Weights of a small self-supervised image encoder.
Model: 4.57M parameters, activation reglu, patch size [8, 8].
Rows from block 5 of a small self-supervised image encoder, named by matrix and row number. Rows with one number belong to one neuron. Each number is 128 + 32 x the weight over its row's rms, rounded and kept within 0 to 255. All counts start at 0. Numbers have three digits each.
After each neuron's rows are labels from the 100 images, of 14848, where the neuron reaches its largest size: "lies over" is the class under the peak. Only what is clearly more common there than usual is listed. The data: seven-segment displays showing three digits.
# gate: MLP gate (model.blocks.5.mlp.gate.weight, 576x192), inputs 0-191
# fc1: MLP up (model.blocks.5.mlp.fc1.weight, 576x192), inputs 0-191
# fc2: MLP down (model.blocks.5.mlp.fc2.weight, 192x576, transposed), outputs 0-191

gate.474:091102120172169113222116179117138161102136119064151143153106080123137119124176130121058167133058136133126120149146111170179160067112117141176152059138126079160105067106099077129115183122179026086122107157114106107062149157104168159146155179150148147142153081103136100159173161076142078160110137121124120115149132154168124158142184133084115152083171151105112134059100131073196153152070139111156128159122157095177130113140137144109115126137103147132122153131083126145152135124089123153170109133135174138078149192118131097134122084137144112150142141079109058121104175112113118115
fc1.474:100102115138135126185115116142090117180144149155121140138214168123120170081101177184112047053113156177107140149112125114134158169185139133088147088153123145093167072128100164093115127113133153075195157150111145146133162161082139100131108132135125125106112142144103116123160138110145134117126183084120156114076121094117130112153089185128160127114112138174203123159106117069132086144137174041081119063141063073102083093123093120128148123032120156121147106097139144117143157088142096113196127142124176156095157147169122101135116060092149161156157107142125125131167180159109137079
fc2.474:171153093104129109113174131149193161124101060111123134096063111109126100132162122102168169182155114111127122105163187133127142160068134124156144171139169097206099154120184102151129120126104103166077113110164105069140084101161101113162110111114145169164141100089063131142116148186149145185166118171081124170135137178124103169127120075106114099121136159089076123129138127206119151132127100184153160213101229155141166128142131091102117082136164088105107117140138100130120139148139175125107064108139118121163113110090109120148092148151109081113128149064087123140136105073126119046
lies over: screen

gate.63:112111148121169177138101092110123122093125092125174101146147110156136123136068111062138143109145134119105138128121170152105149148064096098152053085102096163124134105089139209161063151120142183105097165091115117178181113144120160154186135110143103124086096124165176155084121129101142106093105136188155126117141205098127113147140099131172158161097199068089154135150177126146053120103163165155139050133139114125099187143086067149118158162099173124111117169143127128104142121166080148126062075086113103119140111119203083123133185109084133118117174160189136122105146119129132160143
fc1.63:138125145118114138090105127149141104064107124169159083066163153153184140155137139076162174167153090154110106120101193085130105123105136108165130155106075179071056120110139129154096112125126138111082144082144120170132165125101169170144115129112040134090100123171175188105160101166155112080136035158126081105124196158160126089164182119146148150137148080110167148101152147162099132126166090181136162090108142167088135144078148141123132185166121131093114142153089104132139050130115154130057164108140114097138130067129139143127137177124110129126095162158168140138081054160131099153
fc2.63:138160108096135069103087118117126146169137118122085127163102137163130141123144142153137096102096169094124135080144072182122125124160154162112161145114216121215212168127128051092149168121163114146166144175159115056137127123111044124107186164128171166148134121108085085173087138077115165151145162087107154147140032137155161147121088149098088111106125167149149105101132055096151122048115119110163116173127155132084107133171167109153158109122123108130109091109174078148117206095150141145152109137151114144140111116114161098125085110122135098146088112109115089102135164122110196113
lies over: screen

gate.382:082122123133118075137186130083157104173115153112101148087109125161120135154136115125145143116065146124176124122148116190123108171094127095169067075124103170161090127144169134135170141146144066159138174158076133095204147116108124132152158128111149161129130130145121123142140115165091111173145101168139146094106142119123146120115118128149110126073077137097181149102200122123146135093174145191071159092130086091079096190187114169113105182126160088061148115125093097117131158084138137138136158151177145159062080048124087194141110145139111108172129097170086143143059154070179083110
fc1.382:115152121132121131159162116074045125124121097111105146071115123119147174131153142112127149109150093089186184153167144162080161144119082152140102111092122122177086148122125105114187124075111090122081036131158074080123148099079139098136165192109158074165112093083150176111144118127136178081139082143061182145139140075171126083099136200123112113131152116125147124175156131140169101071161138139104139169068083143136107133145140171101123173134138141136137122170118127142142101137154147127160136129148061166068153107121118121196131187160161188129133158153075095108165095087096107182
fc2.382:164105117096097184168109127182168110184068082110110070132113105116115105163166166107104120111126158088142107106095116090123157148137153181106139172168162129052176164139143095154174125141129138152140120046156084176090136143113175123095101099196141174128156160192132145161132149130095151095070134127113157103118104162081099123157102155083087136146106095116122118082077105109094145120136123093107061151160218131183110118088130144119089085105175113199062103169161110142150153156117100122125186101089166120141171165158164119141142133083139132103126116126117130112101108099107136217
lies over: surround

gate.43:090094132137145111174115076137172132128152100141168124107112114090178129093088145118098087116190069121047184120168092133084133130095124128143123134113097073072121107188094104129152097065126119157173115154174157144150194108102143095183098148118169116172173192121175092130130113119072102171146126061127119097174116121190094169065108075101092154123133114105114107158161115096114119166066147197150159111157145145127117105139069139157113159147103109117125138145100124099162153166124152144146159159128060096131163164191162103164127178090114111128166155104120207075123116147137146147
fc1.43:157149119110088119063147082123131182113064194135168112141102085139121153152152086116139152103158169147167099118127171096111132136138141064099163106204128151184169119082094071115138162176168162102106106141112112141105128224134121188091177147159069093140073137135114145097161152166171104077100083075112182121153145108083101139127116110127089137147114130114159107088158115067112149111153054134087080164097177115124107130112187086112142124106164123133111074141134105151129105102169168127088136123156170184190082072088119161160124131139142146150150129155108110158119143062154133115
fc2.43:081111120152127151118131102126160100167144093139114090133143130155190129100175183139095154114108026135123151137135149153139138113065128178102085147107143115088139111079070127122130091060103082081139097075105151112179122130129157148113147130125114154150157102145206138138087113136137131195173182139087121070002112159149132114124140134192161136167152135165114141145120133164152112111166132149169168092108139116184100086168111104111077149099127155163081162117111126103081155159119070137180116189131120128119130132177094115122112136159138128090083149126123191115172172179100082076
lies over: screen

gate.44:085145122093125074161076131168149122120129114105093063113133122103087093094123135131154129150097136192137138152134166133047093106158121125134135153139162112154156081138163147032149141147079146164057148084148142083153073126136095126111133134136146151141147194132171099153091125122108129136190144192145129112110122163229157079104109152139124149112165128125085131130176141112164099125185147136062100156128104133150107166108175179160144040135087132109144127074136053144134127134111115191193125159106142128070086093133142121115169115108127081188117108106128166121124120111166139197
fc1.44:121192127090094085169104129170175118142128095078087111118143146093091096123082117132111121152108158210134128141135175087121101082166139145157094169134198152134117091192159183070119149137071120103069103106115123085152128122118077118097124153159180146087116162123176144139085116101115132095106161159126149090124153140189135106157125113131101171159187107128116096158118099057155076150162094097104115141104113098119142196131145179167115072151048136137147139054163060148120124149135089161205124115117156126126103115126123104120144145136189134151141115061164169142133127095130136203
fc2.44:113098115099153121135118129141141133133092185172150118104088130152134112110118099111127118105149156107163151079157068120163133179094136143152130135095043129078100135097056125203146125126168053127205105150188138162106169111146100063128164122078118125098133085159070133106138131130101122141119139081124116170145129048072151138149157106121122061071134128088110134128116167137084201117072169144173142110091158196159136136172112061116126149149139192150150127197104135138126163111118124109117128145137154124102192109105109108146175116147121100166130193205150143184128116146092111089
lies over: screen

gate.401:088117121141170149106174162193073123168103107105064157154135148127171097143092161149160089139119189165126133131140157110064177123136097120146155150149160134085127147135133171161132127146141117108113134157112051136166175099140137131094063112164109129127083161169101082120143085137104163121128150135116123112161054110167113152132158099121131121117103094128100126081153135113176104224122128117124123151127112148114112215041141166140144128134148095156109130135199156147120198080133119124070147128114121126124104120154113060060024120139158129165149159121131094129097058078115084185
fc1.401:119122126144148135160179116182097143157128136159059139115146186050143090119065093132154105131134135177090070158144139083084167148098100106137132160112107127075171166135166158125092109056104066073108139186123096149142150107119164180123079161111139125103144143165107167193152096081154174112095134120109090091166123111167105165120162149147138099153146055131133188101113183157133122194095139122080092154102112182112112170127129151119124091140179135118216100153170170119162159094130110088098143148162123152144150082173134098105099140145114068140094119106087093092127076096118146105
fc2.401:123098125150144112084121149086157123078107137176145151123130134185133142157191080146145135140162109119126099133126104173135118144193133138151134144145122131152055134108172186156161122167118086116133106159085173118186165131088095104126119146150154153162101198091189154097127145131115090101101174193118185127100198171110134116126104177090146105140144167163055125144107105114165128092142182168087129118085103054087127114105174106106133133122091120057055093108113132116089134139105051109062144155117168085069141168074111157145158138120079142078125104142161100138144139183081136150
lies over: lit segment

gate.367:048086136139138079147151130124155144198105133117149125187067110071075122133158148151104093116119096152138196119161098157147132141165161150102105122105154097181172159086083126087107116105131124141214086180130164094112113123118128112127120196130149184160179126100088070130158126071125149150103163101101211189121115081156181128161068143101133104082123165198085148145120096120160152148115146082151129139112127094108131123153109126140147142105163112142135088099150159150123135133092136110161075177171147157114105160144138079128072068126119115138133082124062134130147177086101163066
fc1.367:067109101148060070101150118129174163155138173109103161116081139125102140128158185136144097176108092135106151145162141143152084110163174155140157162134150143158145161114108065115167134147156141128146095139179150063084119076135052140122193122127155170169133132103040098135118106093112162173167134066116138146178039116130124089120132144118153070125091187141133087137110159084161139149133152114142176109137198146100093100145155132158103108121142088114129109125181116143128125111175136102169131164130166160163073158103198148118059112156168089087054100088089109118116140115115108128
fc2.367:151176165098189148136146093066076093107119113168136137122119111145148133162126084099114151131123117108123081152129099125075114146075087101114098108085094134099111070143150207133094143121129157128099162111132104152174156167151173121176098074099105074124128108195178158095191127131136074050109055173162144101119213117130115131144183107150109153125176047073119140123127158153133149138172094148114081099097064134125171154083118161119084123162084116126100191133085134140107144132092147153094162081144161109109151130119119140143191187125095144131172129179147147136157133155157127168
lies over: screen

gate.238:129155180108112092104103175100130123115114098170189110124172210147096178131119168203107123149099169176171141072117126146112138163130117126143121089114152093125119111135154122062136110068123086124175147120103109138127163119105129084122075156157148144149088149127153148150192128113127103107093149131076120127112177097098076119112123165098197100059090096135104139152147088067169120107143140125122120104153083127133162166109152082126112143089112218136099124196099183140117088140077114130187129075075086120124126164157144106151129155077138178132138232127164125136115065136122126182
fc1.238:123174132132164144125172138134085073182165135156146069164057092112131114140155125110098162122138193116102174084104164133148130090100204153137080162133094133163154135102095155099156128142114128144080155172127183169077156141143120117127118121113106142130094142123021104162113107144126132162123154092180160127107173161100188130124162097125127147175161166090144143149072151130171122149117107130102137058135117114120081066139057208096122129169086111146112162145190067080085090106117139149135098167189160144144155148135117109085118125110129093120105057100147043129116140124120104125
fc2.238:115049158147078097113155140106139097116138110080155120138158160091134112082104213119125136147104120135183166166126047140179147107155103133135101097123116094113123123124105065199087091101129149074177082158095112093168161146180167089139155145154088133176160130156155135084129104121063115140139130132104124097162068080125120098138131155116151118082071133133142117109138090065099114088186137092160181102173173116162166162147169143120077128143141149179135135169100164123154128144049177181179150128077125124095115150083125132162124145131125172159138148087074113090121139184125185121
lies over: screen

gate.340:116109128149181185112119086135174123102165147111146131131123196117117105114164141108161162128149181125101115116123091137087205122152086106169138161126103152100151108101147081157120136159150112132096163083100130087089105119190172163142104100142109123143132134077148151148101174104094120119183065118196162161078103090150130190099056149104139090082103100113148182091136166055116142153148101116102134075084153124139141165152188109137185100186095179115157110112097150130091046133111144087110122154137173130124083128084156165144136080075122119096183111091141144188126136074177112087
fc1.340:149148110090089125168149173136099188180093117119073162172056097149101179096091119146124113080132144166140098107124135170151082121130154144042099135087145090140083166119127101133147108099074102111107138171171171066162158131052106129141102170097144137130147118150137093117191117110117138085149171125079144083131148124083102110106161136124127126155122176093132132150127130255163154103072178156157150157106098082144118141113087206085123111074144141144156118134139120079128155115156041129109130092154096153096124166171132148122126147159129148132139165122186143095115139168132098175
fc2.340:162098139112128192173161086179199107134151122102170112131141124052101148133141107101163079143096132110069123070172126116158150110145103115176155089107138170113165167164133099192078102138141128151148103095129132106080135114136127095098097121135078062131119111118116158131097121171134129170150106157136138180090081097129186188141134167065135132166142112112101157093107170102105143124205072087093085093125127159122102120085167088115131187139155186157172127120108163195168165127080154112177133125156152127108094059127134133152134102087089094131169093130136129093102136086189194102
lies over: screen

gate.492:121195142080075141081194120093135094116134160183146108094115083178093115087109079133178120100121115175154147154150126107101132163139217094146129135092208112091114135165117124108111113120141119057166125081069119163153148141144117161146104153132155155159104205105149181110132107142069094171140064114118089121166106091138097126109105087184147073028143129088132091163123159134156109128169127023137097080135149174139134095188164103131122111142125096131157152134072092128164136114131124128140147121132179138153118142180109108118128081127129119152170122187129126121118102165111159161
fc1.492:106085129123150121212104127127087092129144164097145083126141127112131132117129129174109164113226131099085122051099160094136095129090090150159106132149182125128121159099183137105147140158242170146077112194156124139137135113121075110141182146159086112095143094151104099139127141087116156087090100091145147153133107183143144161188148098124136135198130146109106110115089097090082095095116146149097131135138178182137071128154151129087100175108168167098181128184099112105111126118143168166158087144116061161191103144102108143087153140112101140132111105063148105084186159100137122105
fc2.492:170111126147048150088131084106098108179123140109130089116098180135096099115102146064124123087121073145143144178160106115133146110147142166107124150143151142169099072148124116167135139111115132150190130152118120098111121160068148118160093143153135144144077183084188173126108126139110128207114135107126126120103097060105099126137113182147139096070085120032153141147119139134173112113102146145164187125172139084149166083151143144150138168128119117145142170163154119156163107084060173115113179141114173099138130140061165057187134097122152175161113109198094087155058125180096125110
lies over: screen

gate.142:093218127157085181101137109150137161151128118115106102148137126183137110195082190106089190126133056057147151153171129082165088152111149081116174139139087142131127118133142123136177148137136128120142121136136166125193141077138074169074074102132196161118128137119144106129116127131155136174104129133136131113156159115176123128156141091172058141135135101161093164118112133169142207174144077126122113087107162077126120075173147147113111085120097100118178125145118161141159131055118100043122107101155096075140153118101144131082063183099099158128132128109103162089087078089150138114
fc1.142:122191149160128176109169113163127141150131166141117084162149125177119156158086164083097207145115077077127146179162143089152079165119109114151178148147121110128121167127117114161161121153116098159166141135120133117167138070108041126103100100111211115081156138142157117132101155119162119136129126126143159138168137114191096116132165095135086191101114081114096143107129178149138181161099095109164087086094129085156104046135170132100135074145132109118179088175119181105135126066106107046121087152157110067107150180111126081082065139092096142113134126139119187133115119084145132095
fc2.142:073062133148133098112074146077136058136143083134098098140090150128135099084097119147110112148110216127150167148137090119151173161110133135088058152123151158120171114106097140165150126118150101063173124103176128162099146178146130121171108130114154084164116161124078129114114149153114091094144141135139121124085174160137128177120165094080161116106208135101223137134136132128167155115177121141088143175139129149136147162105132075095123139085114160170101111120117146148098096125155141122118143146064140138162069136127050142168206090169124112113084148112151062070213170105131154142
lies over: screen

gate.461:106132089090135087067112117162129121097152132139144129143128092134173116110105106095172189194174140159125105136157103107170138146101170045104099147107140104154119089169127148103100135151084161158055156143022153141122156122156155149105148188071148089126134114086122112152072106133099143067192118157145089093118118127164201155120110151154135158080106134157127119153161104130149156116142101148129141068093132116139138127128080178104135091119150108167106160109149135158151116126121159131085080165134177096114069174183134141038117108159118110170124184110143184176121073200121136086
fc1.461:185140171117129123129116150165115112132133178155135153126130133103108065144183115167196082151145088105113103157151152117170076118096136108174151174120109108171144093130098148122127097124102153075148161087159163181123113130176076156146121166160124180089148146084072084166093108120178085094140173152165094171137181100146129098097154109147128167123113162173126092137112090064099175177067107055110148075146207071103092124153133149188119138147063125108122121123130115114108151115139165131115064134125164063162121141143157072156137112120071172138129047098113146157117113093101113149
fc2.461:179122100133091113168121117105099196121164076125114149194109097139180117119126183108087126151139121094111083133094023087137100121105131154049070177124131120072113183122142145120108136140058102143111111157166101070154137109179175085119113139098140147119126102144205180094159133148099127143119106132126145150181093135108152146138096144116165124118142153126163123122088182126109113185137159148174104135149144078138149192091108068120131128129141130195128103118188077166120105131173061124117152078089060156123114161129193101130108123163128090118107156143097153108162128161134196080
lies over: screen

gate.479:098104153115114152139147152187082105166121150136168141107116141116145136120094077114138111082147139137145109024126100086118084087143132095067099163090216108108164112131126123081134161146096137124142136115158171133138126152132173155130148177108091138150086064086088116084118110171095176145121151087145094183173187113169161164125136132133106139060159146034093134119124064192136152132119094123085159094145085173162060151170079173135094146100142119185130148115113097171156123124163159148175128149143134094139141147103183133091096107118112137099123163154150179110164139173114083190
fc1.479:109120145129081216123142134176093151073061147073173096132183164117080101098143119112111155104093134146071145122134082134187111123101133107132102123127176122169109096134145136162044135165133082171138107170165133100154073153156091183119158166064144177121133095168206183109104136147123172116120136100133184158111123100056133129156148065154079103154124131124168207092165115110094123083141093141119096125112095132132122189175115076132155116114140134129134095120084114161125097100146199122132150129109130154188133082122158129102106151199092124117129102195142140134114163135167108123
fc2.479:150123087102115110098148106149154148185138127158120084088092174072137176082144124136133118099105150145156149141114181095117103143119141098133112154067168122122101096082122071063160111093149146135132098113183142167155125107124147139097168149110086114179087145131101139132107126128113132189176040191086148111083078134166124159138160132204163149112107111086082128094120179146150128117197137133103168164084113182091128147094092139087114092166117089097183123172172124172128161125107110087115139170179112130164108071150097157090167137107184088125174139131183161089136143039159137106
lies over: surround

gate.30:095085112155110126086113127167134125137129174085149156138141163163099069183116157147128142078159061144195163081140125165098192149134092096126138127174178139190109126111118131142118177118170050131043150173131143123034104131103116127130154189167141127111098149096107124079141060123166118166191107131135086142085127072101124131147094141139150106096082161121152059119109103149097144136184156180074131088108114121098104132084109155133124104073095141137136133088135104168148129101204141171119158144159172093115163083178108146153145148129116101104145137138125164186079155121155112163
fc1.30:139097123084118154137124136068083157104164154144155150107133137095175064141163073134173122137197123163109127171133134098136092125115150130112134095116157151092085129094151118114138093213103132151104107046133130174159161157137127131154102103109109138144190134141102136178093168103151136154133091072161120153116083126114115144114140136145178124125145117132063115106076172167155160113107109106164112243112144076141101118149087108174143164088146107152150157052101085085172115180194133199129123058121119131109130205105106080109098168121096114122077182133129163126091104145136085104
fc2.30:128076096146087152117092129135162057149074103111160116139122068066108135164077126156151125108091163133136141052096129133136130116127139111124084124145067099159112143184105164100133135129168085120144130158138156097091160156115144121127072101081090154130097168081143113121173162177146120154199179183123088122152120138165126157152100174108131157111115097164164140181097115146166212101122154134078112080097114184112093107167129128092168108131072153081116184135140124155109091113150097085119129155170127088144112140139190178123128138158135012166178182126105120154153109168158141095
lies over: surround